python train.py --levels_per_channel=6 --bias="none" --optimizer="soap" --eps=1e-08
Rows from block 4 of a small autoregressive pixel model, named by matrix and row number. Rows with one number belong to one neuron. Each number is 128 + 24 x the weight over its row's rms, rounded and kept within 0 to 255. All counts start at 0. Numbers have three digits each.
After each neuron's rows are labels from the 100 images, of 14976, where the neuron reaches its highest value: "strongest on" is what is common among them. Only what is clearly more common there than usual is listed. The data: rosettes with rotational symmetry. In brackets: how many of the 100.
# fc1: MLP up (model.blocks.4.mlp.fc1.weight, 1024x256), inputs 86-171
# fc2: MLP down (model.blocks.4.mlp.fc2.weight, 256x1024, transposed), outputs 86-171

fc1.464:102123156150120170136125111142154124097112119122168103117143154123156100125154116121154095160133131086123122097139108131109132137133088131125169119127149160101135148154143126109106108085104096157167093103154137101146193109154100126110160125132165143155105150
fc2.464:108106122126154147124142162155151095096107112140156144057131183130109105161108109114144094124092137150155124102160115129140129164167146109101118156102084091150134142111173132115114119154151136134138118138138132168104136139099179140152128110142146134133128139
strongest on: mirrored (99)

fc1.497:134133157152097114129125069127134088097108119155158137143120135134098151153116149113116107160109175111108148125101149113139094110120079135134128148116132125126125115123107187103149141161147132126132112119165090103158098123093135106104149140130116099101195121
fc2.497:134134152075127111143111143099107168126127123136089171093134061118150114112102144134112150112157145140118121132162128121141113151130150123142130096159154118109133131161149130103124111118141146122128155132152127178113194095106122139113132117132144133148117146
strongest on: off centre (83); earthy (55)

fc1.526:066150143121065144174116130136119125108131105107157133129104127140131154103129083127118135132121105140113128121094190114120217102079101124135179120133121098121142124137121108136120193106108125127128156142114134142098137102125161125130130100132126109133115092
fc2.526:151096115147176116137152112147153159150143125150179164121131105085098135137093130154124117095088124113118123108113104115164069138166162122117156144102107165154146128109146116125147108157105133109105067118153131118174143110102129129101124113130178116150097116
strongest on: vivid (95)

fc1.614:161121161119111135096143141120168173095123129125137097124058187157123101113133112141092143117108078095130130120148126164113103096151126153114115145128121076113115145056141097124139120152160095094118149115149111081149126119119114077101110124124089180158143107
fc2.614:109112144148143147149134113139133137143156098143084177133188061091132191151111144164155150096100164143111119141149087114162128138100140110154139109089129137157127138157108130124144171122148153139115149092158119161137079140124127162119137140130152099137127108
strongest on: grey (55)

fc1.79:098107140113129160117140142105159091091121152104125117133141097137106142112096162123128144104163154127131103088118142108133163128147125150148153167046093101116148117162106121106123088145124115156144156110153118150143101094105131134091164133161135087135114171
fc2.79:135117122164111083148102145112139160142149104145116132144102136129153104163154103135099123140102119118113165174110098141129124138132137111112094073151148134106105130086129135141166141132131167097118086124136133094085131174134132104140072123124115179091100125
strongest on: dark (39); four-fold (33); grey (32)

fc1.589:134121128115094154134128124100088118123092122131108106134125140132133164145137092113114136105141136095097107122129108131118100089140132165115118148124131175132122128121102141161085134144126149124142166125129138162160136111167067099119177139154123086105122119
fc2.589:128142134103132154117115093120110148143140130133153160092157111122101150140138156134150125111162141117095142142115077102127125089140135142122115154182084118149114125138130131129110154108140180114141167180118126128111146111157100100139124124165149150128124122
strongest on: six-fold (54); grey (42)

fc1.575:135137155109168120125140150151130118116119154135098131119126144118124106149122137098160146110146139173136175133109131063151113139109133134114117129126134111092133148105115144140113092144145130128103098141163114072123146136128141156084115113138130122163155112
fc2.575:135146104150181138152123080145148138129129156148119116128097066120111159119098161122103102133146088159085143180169147123123133113135127159176155165081129136121127165140140139095132091131137129142112163117087132151138114129116111125154085109121160121116129149
strongest on: five-fold (31)

fc1.233:154110117161124127108153145138118142133119097132097144138120118126152174159138085109088073177101133107133101112170142089157146118124115120138103105181099106122108178109124108130128103145124156119164109094089137124139142114081112131128115131130123114104100091
fc2.233:129148083136096115118085122157134137114134077155124138104140193151116146112094110132130111155138127171117150123104132087138141080148147112101133086132084111142154079121134098177096123140116129103168146120113131097168139173131108144079187115108120154139131168
strongest on: dark (37)

fc1.660:145150127099158167152096112092127182084113158056056132120059111110152123154102110102108104141119134098133141153113090109113091110121158096112118130121145109078152118153144117107094137144102130115079117080116115125133126125130121157118124096135152129120148118
fc2.660:105108128143149145103123126130116098118118126156157159132163104146128137122134152124155130141103104125183125122159145100117121086133128138152139143138148119153130176089154103144112111128146123138129127161110170159163158159177104129113148120127127117165097117
strongest on: mirrored (81); grey (52)

fc1.616:121123129184131101146100156099121130078145126096099077121169154104118124127108099073111109140144140133125143131107106161119117106130121149149120164112108111148161132164124069078121104135156103154124171115154142156139158157122130164133102135100187135077147129
fc2.616:151127131134156146146140130178077089114132122147101131104139145149173097122120158127111141121110096160121123148130136157119089150148105124135163068103154098173149135130107098127162123160169116114090137166127146090115158129138135116166153075115116104136193130
strongest on: vivid (63); eight-fold (57)

fc1.763:151113123111128110135179101113155132149156167082146142119140116127147174186141157099112136100185151097130131123122100103119160106159087122134130142135127149127146186117135126152120162116129115116120149153131164145127113150139166110106139134130121103061153166
fc2.763:136155119143098136176143157162128118132134131118109138133144126124111101124145148119167133149115138131072103127116157153116115136131119133130136100105135101180102137136139108159122103109092112117113123085121176125091097142142153085067123130125141117195112161
strongest on: nine-fold (52)

fc1.722:136095117119128145112091149159121122163153148137135159104146156128126103147137083116114071084110149139142141124169129113150115136123109144129143144125076112120138132133129096118132127114102115111121079125103123115152148123127204110165119116115075150109156097
fc2.722:116146129126133142120148117081154141100123121128124111130138103149135149060118167144140199161110094108110129155063114124119120118118153114094103101130188141131107130132109126158129138132147141152127158126131117156124116151141055125102143149140155145121088150
strongest on: pinwheel (86); seven-fold (83)

fc1.426:145139158144104123162108107110143142155109139111165134144134170108153138135137111142139173109132119113134076107151133175121162125098131132133100127100159140111118145171089140158124166104154122161151131132175116118151097102136120105111127160155136136137133135
fc2.426:122127128142137147116160137131148132104143152150092150084132129162084131112127128133150099102134126125117202154117124093082121140156111111133122126115110149146167113114160100135102076161120120071097137123138134130097152130118161109135110106100149142143114131
strongest on: grey (49)

fc1.742:091146133153135150126144139091157140110096144139155100130146130108120086114149118134111073127080160143145118147147121131151139137084149122156127144109150125144133075141118129167198120150116130102114129165073144128108129143119101131088067127136145131084164100
fc2.742:154091120084130112154129141156104099125144115121113163107117149133134156141121126124136193114165105138110130112112133146119119132167117119094117120134121135118120177129140113105045126124127110134116116106154094117142108145117178113131221116145115150128123135
strongest on: ten-fold (35); seven-fold (33)

fc1.566:107082148116106105130113089116161132099094125122156155103127152136125157105077146145114073095106139141082100113122144118158120134080116084161116119106142108138102137130139135089128108097111097130097140137108151131141131139121112136116116123145085114139106154
fc2.566:105105103058154133167147106121099127146150137071112123106125096156148132142142109092136116105138078133175131163135159139117121161136146146084115121118151112092124122142124120152107140120177111087154157124132128139124114155125111104136144138115119106143098141
strongest on: vivid (65); off centre (60)

fc1.443:092104132128144111091131095112100138109131088120167110120117129104098112131113086146118137138112088128151099107122108092128099101117133101124134109157133168148112108086138125098072099115161136122122173151106092117142161096105104062119119122113135106129093123
fc2.443:111096111120114129074122115159129179125137129127158144087135143127132145112121102120156148156111114096147138118142105156136152127094129123118085103143131116105101115112117124151130156149139156177115143098141142116150151117175167125149142102144146111167123142
strongest on: six-fold (69)

fc1.521:181127156109078092120161148108124144083152145140174187132133093157147131059152125163142157108138102158116123077086121181115146138104134103096077100159131104138130109156112129169160131073137132151139139139135112176147109103115130105102142140140121141078152123
fc2.521:123147130127082149158117133127103113155140104179174109091120137138117135135110170135160135161113139084123097165126147106143105134141121186117146116106161116073117114110110112113129123139098119167102089137083143121084149156154104134160170158124052144107097107
strongest on: pastel (45); grey (41)

fc1.579:151135097115149144111079126148149126088119129159145121121159147126108098127204114141101115117105077119095107158174103120110139160094142157109105110097139138155129116139099152147110108144131093140133154152135180122108111120125126099157155134141149093119122140
fc2.579:123096154158131115146140136113130134166132115102097141151099121127152146126056145121152173161135170155181136127083143136143114086135098099122130141161118096081155151098142091119125148117108149120094105099134104138122128152141139164077093082133114165123129121
strongest on: nine-fold (79); pastel (51)

fc1.28:140111091132147169115130131132156094142143128141123174163107113126134133113128119113142107148119132195103118128164085141116163151073114135135124151046146082130137097145147079123119113093128113163108117135129198104111140099148136139101091118167102160107111179
fc2.28:124150163122130063146145110123095155155110112128130087125132125138124112094130121134117130127158124063147148157091169126120114126158125110137112117177116154083141138119083155130148119138144155103141115102131061132171108170120140143132182161099130106122140094
strongest on: eight-fold (49); warm (35)

fc1.16:148127121156160142120143142155118126130182143139137116146146097112155138133167177133127088125150147151111103124172131160151087146117118103138127159132124141103146105125121136104146082140147103156118122148111118119152121154130112110116124150210080097135121163
fc2.16:147145100108115081133075133107121158134143154082154107158145139126134172166173115129070150133187114113124143104099165127097181112106145084104130132129129113109177141088112136118143115141125109142140149130142124104132138134135110118123126136103125149121112157
strongest on: pastel (46)

fc1.681:151121155125102101116104171160140109155106123116185125129097138176117072152119112118160108198107140146132166110130096129138130116144124131118122136156128165168137156134131131162126099141087101142105124159146095126119105155124099131119125139154149105071156129
fc2.681:146124130090145114129151134080142148114149121144071160108137100138115123127130122157121136050128079096122143150142132146163113135112109070156116134134139086089133151156116128092141153130149175073133151112117103134143099118089128123094132145136113121141116115
strongest on: dark (47)

fc1.65:137105157137144137150160121138115144076144145171138087177091121123185120121144165127134125110134132110115120112086112135135172100098103130098144164090109105110151119119120149127097106109116136138137117110124148120137130136212126117145140181136153141093155144
fc2.65:134144109138164131061077128127110139173112146135109137099155105138096121118127123122129146155128153133151149143162121145109134162139088123154133097151146125119083123145134134123181160117122122110119150170141160129143146159104110120134083139107134095168117127
strongest on: five-fold (39); three-fold (37); pastel (32)

fc1.249:127170149150127157131088138146108153122142101147147166151110147132149134123105119106123163118134114126106127137124126102087132098142154141124089127180191117173130117093140111131123163116112126084152128148132161132131134132129137119147138189132164138121159088
fc2.249:160103081150114092086122143097151146127131167119130099116151137093159150127166130184126078123132149129144126192179142114154137128078158123107113102089148134090108170100122094142159133144154120122101103142102116140100097143115105136127081091100109132101115156
strongest on: pinwheel (96); nine-fold (34)

fc1.649:097139138125132120111148151102125089129145136112066116130126134142113146130089114163073076106102132092120125110125113112103130133125129145105154110117117104138123183139142152151162134132090148084156106110161171162162094111145138119138100077179147095143100123
fc2.649:113167135139142171119126150122098128128088106152174095135137113113105106120135131122133121111143133178164170148143104173179092084120135158135104152150104129162120096116100085133136122117126127118137088115115150153128138099149165165132145144142116147144117118
strongest on: vivid (44)

fc1.281:089168133162076145115133121099120137071099125079118149124115125114103095121123155115151141092175141150130133155115129144139110122092098101166126099109165125087148150114129152129134138114122121130136125129119123133081127097155173089121100084151095074120131132
fc2.281:095097111129136124144133158096120087127110177134124088117150153151131133133118095098130120133163053135129165172138121141122159132141130189086139164114116134139167124126139130151147121103144108120137143135129111142130147160148143059187178165162158136170120130
strongest on: vivid (99)

fc1.126:130098131141111138146128122155140110100190150129132128143127168086130156072106125105119120113153073155161076142126129115147133168146049142132087100147115106098100124109124101116127122147183110122152123124133169147101160125167139125066171125132137115143106139
fc2.126:140154167134105119102087131074164158116136091126128143132121120148131140191108153127103132127122115127174168152171102145127120143107181078107162107130135121147155100106096145098103170146110115132128121097135139082131114126147148111158127147118098129120158121
strongest on: pastel (66)

fc1.500:145116148099158127167120120147153171133123116066129113140122138130114128140178145139126119094139147069116084161122099142145137101089102104125101134123130120149112128172140117135095143112135130089133116100106133119142129154136100145138128063155168127117150159
fc2.500:148145131140094142069132114163111163151114156127148122101162160106167128115113103119089091123134103119130127122119161119117126107098126156139154164137147180136054117089119115133106121112167117097113153157121160144103122121110147136130086123121134148125105120
strongest on: off centre (60)

fc1.137:172134134120140095103156095138128098141157145112149090113204144120132167132092101101092106161115098125118146120149102104098128153095114120119134096096146101122133116167074123164151125120106094122139128100134131092094123156119106108131198098151118128152130117
fc2.137:110147137160112156204122191114128129132105088145116155144054120097135119124139143148164146126133128116143112135100180146139125117174124141138121174174110136145154144089179129111119122147130163132109118129115114193171145115126125137107110129125120113112083144
strongest on: eight-fold (34); grey (34)

fc1.552:158135080161176118143115098066138106131158147122144145092143110177110115132134115136109120097144143141098143162121148114129171108161176113110128130113124131099125102132103080115095074138100136166090146109115159123139116127137121133150125128140113160137141093
fc2.552:119123145123110121144139130121118153121091126139110113167114129111171173143118129138148142113135130118147084105116117138114071147081148125177164080109144157122140138163135141178136181107110132118178098090135113098155119132072114140108132123102127122119157166
strongest on: six-fold (42); grey (42); ten-fold (31)

fc1.734:120139173104080124148126102131133104159113138084131106113167134150151126092120105114151109063153150127109138114086118157116164076108117155140117102138124144066122081109096110138100081167121160128153136111136117133156107133150042118109135160126147126141103099
fc2.734:137141158094102108146106089090126104129104124110125107109143119151089116122119146194126114056149148123120123119094136119135145086109133137138153104169139165147125136127115161110135084157127151115136118146114103131133123069140105135134142111120116162137101104
strongest on: mirrored (84); ten-fold (62)

fc1.634:133072118098118124136171110149123104073162126073111117082123110119113135068135095153123137078131115103108146090085131139155136105113097094143111124114080114119144125134114127133103100137103147094146151133125094103116137138106129142104154121096097152102143132
fc2.634:114162126145097135122109125069111164150105143149130142158145128130099123163120123116125123153162161131083148125126135141126145136155135142154132086116141140109171129149195124125120136117158139137152098142119145103123156124126153083109128099140146138157114149
strongest on: off centre (95); three-fold (60)

fc1.256:142107153111157119091137108174162140111119132130124090137144125146127114107147171144110113111166108152092140125146121141130150070123163123131104095097127145151088152137100127139154147183121137089103117129174090094123144122118139130063121118134137135107138096
fc2.256:132138087146179142132163165116127150133171168113134195159154117075087155129116105121127139113106164116146106094179130093120120147128110142167140170123122121105174129116144148138085114117137143162137110130136168152112139115119135090156145112137100145146133107
strongest on: five-fold (31)

fc1.391:130113117121114122088130110119161164127120129118169135120111180129124098145096137130133161092142167153131131157152073141160080128139122138148058110109116129169106110135107145096100102169119119111106123124123143111166136148136116135131179095117094189115145115
fc2.391:174136150161175141154141139128087116168134126142128143134105095091091135122169101152147097127135109105142139085125128129118084142119150122146167168162141136130170136137136132128143160126098126134144137140154110169101130147132118116120066145134183126136120150
strongest on: vivid (84); pinwheel (76)

fc1.730:107142102092114158143093167131130113155163120146122089125111087125118072104143133132129079131162130141136110168122143149085118115098142135103093140140100122143132157152127125154102148110101137087126124134160139133115123149100144115133125124082101138077143080
fc2.730:146107135179189135124163118122166133146105134111111144175150147122121171122164126147124159145111117142121174124108103104134162177112073089120113115135157102142149122081165156095147062154136151103104145143116086147138094120115099136093127141148173119164098155
strongest on: dark (63); nine-fold (49)

fc1.591:087138109124174110133139130104137122137113171107077071166091138120150102157121163124110135132134174136096182137129105112115092139138141133139115156104165104082104108104132125112099115157127153116086121114114129079126126101094173128134105121142166118143095130
fc2.591:144132123144080152158158129131087122098109099137174169119124065090124148099139081139154119107156154128157090097138182150160129108143119133150111128151094122118118129119130131146135155150155151139119142141118141146134124122123082124092108141088120158127148127
strongest on: nine-fold (30)

fc1.303:100098137129107137121173111074140095114141083113184143082118088122163158182095101083109128113120147145149117123116107133127105168131167121106097118125123135157121113108155142099136130095119135138131168097096114126124104117111120082134121152116164136153123135
fc2.303:142146123154128174128161119106148096114135117107122171107128124140143169122132124119146115130112131118148128163149115148139119109115129109092142161135108117122085171129158139108121150131090146154128140153109158158109121074134118108115140119166137145142127113
strongest on: nine-fold (43)

fc1.349:138157132135162162110132130110129145122126098123218108127141133158150163140149126159118122137125118137140106134111109141123149116115172176156113121118099145066091074145167080124131112152105118081139088094131126120125151120157144148102146124128082115123137115
fc2.349:114133098143153082076138158162140127186141114109114154133101128133110122159129130139130146147121146166123134159144121083117158132132152091099096135137156083127104151117105127154133086071131139170085153171135104152145156124105121105122100109110112148114166112
strongest on: six-fold (40); ten-fold (31)

fc1.320:138087150169138096088126131104153143155150116130092137131124164149095116119135123123114098132112084140085132086127111151121132180128147156134126145073136115092128136109118132078161141141127131119096111119152114133118111138133095134135089105088090114129107130
fc2.320:102127106175122173144122124110109096155143122178142133140139164132144108141134107155126121142077156102130101196108153112118107116135110109121118129161142129146158155121133134158107121117140126135142170146150107091121061093180144141091151145127109165124161152
strongest on: pastel (44)

fc1.57:131126119117114109129123114115181129126128117126137156093109137139165100144120116141119131126137121136141135137101135099145136152132197134144076111160142128127129128138145126078149102100126114122127137129141083092144123101115143111151162113136111117170130102
fc2.57:143204142139141114142122117135081123172119107117125100094147108175101130145156155145178117122148138150106138142181097128080143144172061147134163141127126120150105129120110123157120152136107173112125122171103173126126159146119110130147119146093125120134119147
strongest on: nine-fold (68); grey (61)

fc1.421:091134090097134070118158118139131099130101135117135149113118099118113127117095132134089133108135121133144099145118108154105148147161143110082145141139132146158088134132094153103127113105145105119098111141132127114176123105134098135113107141113137145159128093
fc2.421:148076108128123093115155115124089107135131141116137150094157114125140116113147136156135134115146099148108125142129134102108142149123151164105155140159162173138097115141157142110165124093117107148073121163098089142121138139117086153141101154153124095127128144
strongest on: three-fold (44); four-fold (37)

fc1.149:151102117139112163130094090117113125112103072128066136150152156122077139123112094141168108143140146103108115130175096144120078118103171139113130120143097138151129127112088150116134132131136124187135127149121094154142114102146101128131202125126153104139091150
fc2.149:123100144129124148111152134099101136134139098094112142120138127114112111118126157105158107093160173158126131115094103116129140094133131177156126153175042155115156116162158077105110151121147171115151166133123134159121140126126123146155098094150109124124136145
strongest on: six-fold (99)

fc1.61:135115118163165105151103119131151131122163155124121148130149125131164149127138120141088117138146159131125128130135122163141118143123099132154125141066148114098134099119077144100134112123108141144135104109136146148117125099096140143098122137136150097127109142
fc2.61:113100120138150124108135145062121143097149110111114168129123159124127086099146123161102131063092133126136109094124156112158137123106127097160139129198174134176123121125125114126112135155103130074129131119105132126115147102084132168132143130101152104123129121
strongest on: pastel (44)

fc1.130:100131097118175129106109108153119066165125152084105100123093172093131117171127132108092081150140157083155146183157132090118109099122167145137166156104101146129109124136107101120084106146104135093118094131170122123113156141136122136141114095118132104153118150
fc2.130:128129127135087154142152134098113192126125099169152101101191105169135143128125129197185142117123109166114154112088104149145124140107100136100126123090112112081128128113126122158145120100125108181140124126107120142098145147148105144129145152136110182086104098
strongest on: grey (53); nine-fold (32)

fc1.456:138097122115128169124146123086134119121142078109100120104114148094108106106135119100134142122108088202139123143113125127157157176126150157131135139155128094176154093131122134122137104109113115112149131128131117107073122122094150106108106100167143107161128132
fc2.456:112124128138128059133106183134100142093125158121160123137124110158132144125137112156139117135142184042142121119139136112114099108120136133127116139151087122077128168125104135127127125150128139114116160131123100152148127157133116139145146100093115149107115140
strongest on: eight-fold (34); five-fold (34)

fc1.427:143086106128120125129139111119111121090118150108140150091097115130118107160093125114060122109120109137130110118094163163145145123126157110147138120107111165121133145102117161118127079149116099144149116119138097159068140152094117149110098135109121131072119124
fc2.427:148101133140168129140102176134125143132139091129121139196193102110133164155133147122132168130093127109148159145130104119150117131071107105107170098134113110105134155127124111164126102118128117092116103126100095156147135150161131137098102140102143171149102110
strongest on: nine-fold (59)

fc1.557:144132166133108137117122096145143110095129118106144138176115129119089120117148128122101090182121160152121169133146127127153237086114140138132110146129136124096158133162128134117148136088142152141098155144125126135118122157130144118119128123129148087119139149
fc2.557:177094131095110128169131163126110140143102101146117141107141083113130153166091154140176144079115155113142134090112097080166055145153131109131136115111127100114159138135119118111104152136134140124120119127133137120131129063142120132106159133129092135125127116
strongest on: vivid (99)

fc1.55:133143101110109126126097146091120143116128129146098087161087109074138093114111131124161107131143105107141090100106140140104090137116152079128160136144127133125147183163093141161100136050119133142161123169168137121149094104113140116123135118099117117103157086
fc2.55:159108145149152126104123133162147114131112142111153161091135177187121153112159129142086153107123121139132185134134111106175189102134115156125105138145123092134110074067142117090157102132114159118067146096113134114127131163129104148136138152145089157139103137
strongest on: grey (36); three-fold (29)

fc1.377:146106115168169133115135107129118115130126145086051085130100169102154146122119104116114104119129108150159120121078097077122138102139132142116131164097131159115124108135141130100093127116134135075148148132177106076147108180122099141130084099114150132168121167
fc2.377:103120154123118107123145116106121138144116176097165141092104175115126106112173123150188128108138075119118161120118100121192112104172084123111165108107115114077136116144121141184127123117169137150139153167124155133162171152108125167108160113182130134119119147
strongest on: mirrored (83)

fc1.67:130096151130114095107116094114126111077192139135137123141098132179106137109188086107173115119107139149191133115114135142096100072111094155080164127144112128084087109133132115095113145145128135145108097114124114156184103162122187125162111158113161143129128122
fc2.67:133115055113122144163130167131122121157058144087107103109123129102135139112092143137082151170142144117082141133140137136157144169165143124151150129078119115147178153151134175178145114142126128138143148145108127126078143102138094141105159081132092106123149147
strongest on: grey (37)

fc1.411:122115149125097140143163129107101125140135126144121093109154164149159176131122111128160134126153145086113090106145116137124123079171080157117119149136141176127151110079143134129096179125123138135113141111165161154144160149162111140123147147153148135074151138
fc2.411:109172160133121119137105114168132152157136129096136130110172079143116147108087138159173100128159161120112151087078141123140130191138092119135160141112165153148128098115105148118147123132108145100127106122120104138140150144122150104160145138109127159168133140
strongest on: six-fold (65); grey (42)

fc1.183:159102140114119152162154115112121142071134123145147101164111110140124135124147115110120153162162134128124088124098148045126116106078125111099089099115142105126081124109119129148138116149121123105106107100129112103105112112135117160139156100127155094130145107
fc2.183:087142119161138116113145194147107077162114173085146121096126154084099134118118146116104121102061119145148149118160132114116183158151127134166140114131132096109150124131215129133128119123122117136110113153122138124155150151089138097093114129115093176121147118
strongest on: grey (34); pastel (33)

fc1.4:124155110126143116171162146130140123144098104120115111083081145131147094146082113112122160103148118197091113092117116113136131120160119100115156161106149109161161154132114122150139108175138102125135154114113136093088112109087134144132155097083123126091090098
fc2.4:133097134109153114159139143180105119129107142077087151133149141127170131106141135137145119142124144120108141125168135157129106163137111116116135086079176129139129141138114141127150166155141125092091098152158141130134103167111118151132132113092113143112134138
strongest on: five-fold (95)

fc1.339:116126123118101118135153119136154156078159142118091146170142169132135113106163087135103117150131111177129156082104107079122168158117130112110151106115141128093114141114125115083112150155137137156109121096135151112138128101158123122126153089141163101112112121
fc2.339:153120152134148139143110137096130135113137136131158141127136117123166105149095193155131146072135112125157137162119155147142077116147136123141119175141151075127113138101128126124141090111127156134145109113146112110134117148128167141113118145107132123147147149
strongest on: pastel (47)

fc1.756:139104172116143169130129150117109130092155121128127137132153174138093109141147142098113145107116113089134152140139139130107155107100136121134139122066141119170114133140073145176150115086103137142116167154154139117144122109131152127116166158156075117095090129
fc2.756:112132164127160125100157125139126117108126168123126156108151167105131151130146136115170132128121103148168148111177106160131155119115119142170172121116092130148162118140109115097106160154145099146150117166167136131158120070153108202124135129157113117133124152
strongest on: off centre (100); dark (42)

fc1.617:101124119101123119101133161178114100112105130166126121117129086139103146143143149156069144181156150145140108158160144108081105121127090134135118128135132117149093132133146124106132142170182123152118143098132137156130181097122134130122114110136120117109127099
fc2.617:138179128087132140148131104161117109094151113119106142136103153132114093117124084078107151081092090120091158111094088125143153143143111111078134088175096118112131138156079155119152119138141147107112158151140122114167124121114104140096102101151103132124108114
strongest on: dark (34)

fc1.747:129154101082113101118133127126131104138109184147095121122114112110138146147145152170133143116143109100132136125137144178107154154130107137116101115126092137110158118138159121139098126133107149125159072126152154152134136082152123103159123113143152087107118115
fc2.747:112120083142145161136158120082071107106138065133133172125132127145120149135138119073115142136115143128084129150099084095166137099135114134130138087146142115150143102113108145140119137131098138114108162140103118098141121153150134144144132113086165109135127123
strongest on: dark (49)

fc1.326:102119137122115151143144141173117074148120109102124110106117091119132133106099119148179104126101073144130148149154141115109144121138146176097129176074123111156164109137145146099151126143137097164119152109129130160097140127130151077114092145151114081145149117
fc2.326:138116096144158118143155158089152191150095147163092117143109158107140132114130144139133145155109094109125113086115160139090118172133128090141108095166162151132118155138123076149136138121125116124167129116115143141185112101149118170151129160092149117118098143
strongest on: three-fold (30)

fc1.238:106137192135101153142117161158154143157143111076118090140130146151144104155128124138109154131138109141114072128116104142150160099106153164118091146131124152142100115181114103128172149129161111129149103134172120131151115134122141149122098111120142119138123152
fc2.238:144112084104125116131110100133113116118128174142127128118168153121113143081130108137131103118148121117135186098128121149118162116147110122109164136120121139114185117099134116120099115113083161137088129105133152106136149128154123130133128107139180139149122096
strongest on: dark (77)

fc1.41:119109125112104129148100096110149157150155127098114149164121138117162156146145147140094140140114105119124117149161116150136109130128071128148147114127135131134121136151128122073141149124107129125103078091116108134156131125092103095128135112095146133155119093
fc2.41:123146166126141128127132151183109114115089128127132102103121085158080109134122098114147087101125146134112134091070146109125141128124158106119116132132110128104143102095129147166113119145127121132165187176105151111147135125153122150141109131154115133117148150
strongest on: nine-fold (68)

fc1.692:172152142181136133127128106171144129121135136079100147140126089099125126145132127145110117133140149129122114148127132135106092137101080126163129149115102122147127112127149100147133117090169139133130123109158139097101107094159128152094064171116054102089130150
fc2.692:130119125139119137124126145104126111138112119126112179129123153131129106114130141147125172074099112109111112135124123144137144145113111097160141139141149144136143106168131123156157131141134135109105166130127144129111113106118103176079130188129101086145131151
strongest on: eight-fold (40)

fc1.389:146172151145118136134114124125146125132143167099107138139116124106104131104126126106083143086089111159117121131113154121113156145149120104117135151124144139116147102126149151148144141148156147112121116149133112146131136119121118137158128158156168106123099117
fc2.389:130142082145100120136151157138149152123102143140131160141120130118163119134097144098145151132134132124124112157162127137144086096135147157107152115071059110109068133131115107133168074101111132153156107111114108139127091118125110131123139085096126128124136146
strongest on: five-fold (38)

fc1.171:108121098119146098109099139169129088165112155134130133145118137120116124126171156132111164121098126128177088158167153098140118165118161128168091152115122136108074151101121124106106149142122139133141100159098124137101102111119145113131127122149139117098120114
fc2.171:132150101149159136132143125110159158105089130119109150096139142116122110103199111094121136098166155128114107158075116149183111153131098133112144102150120133119080120138133121104131129118154137120158130161115060127150138153097155150073147138141130101115150140
strongest on: pastel (37); three-fold (35)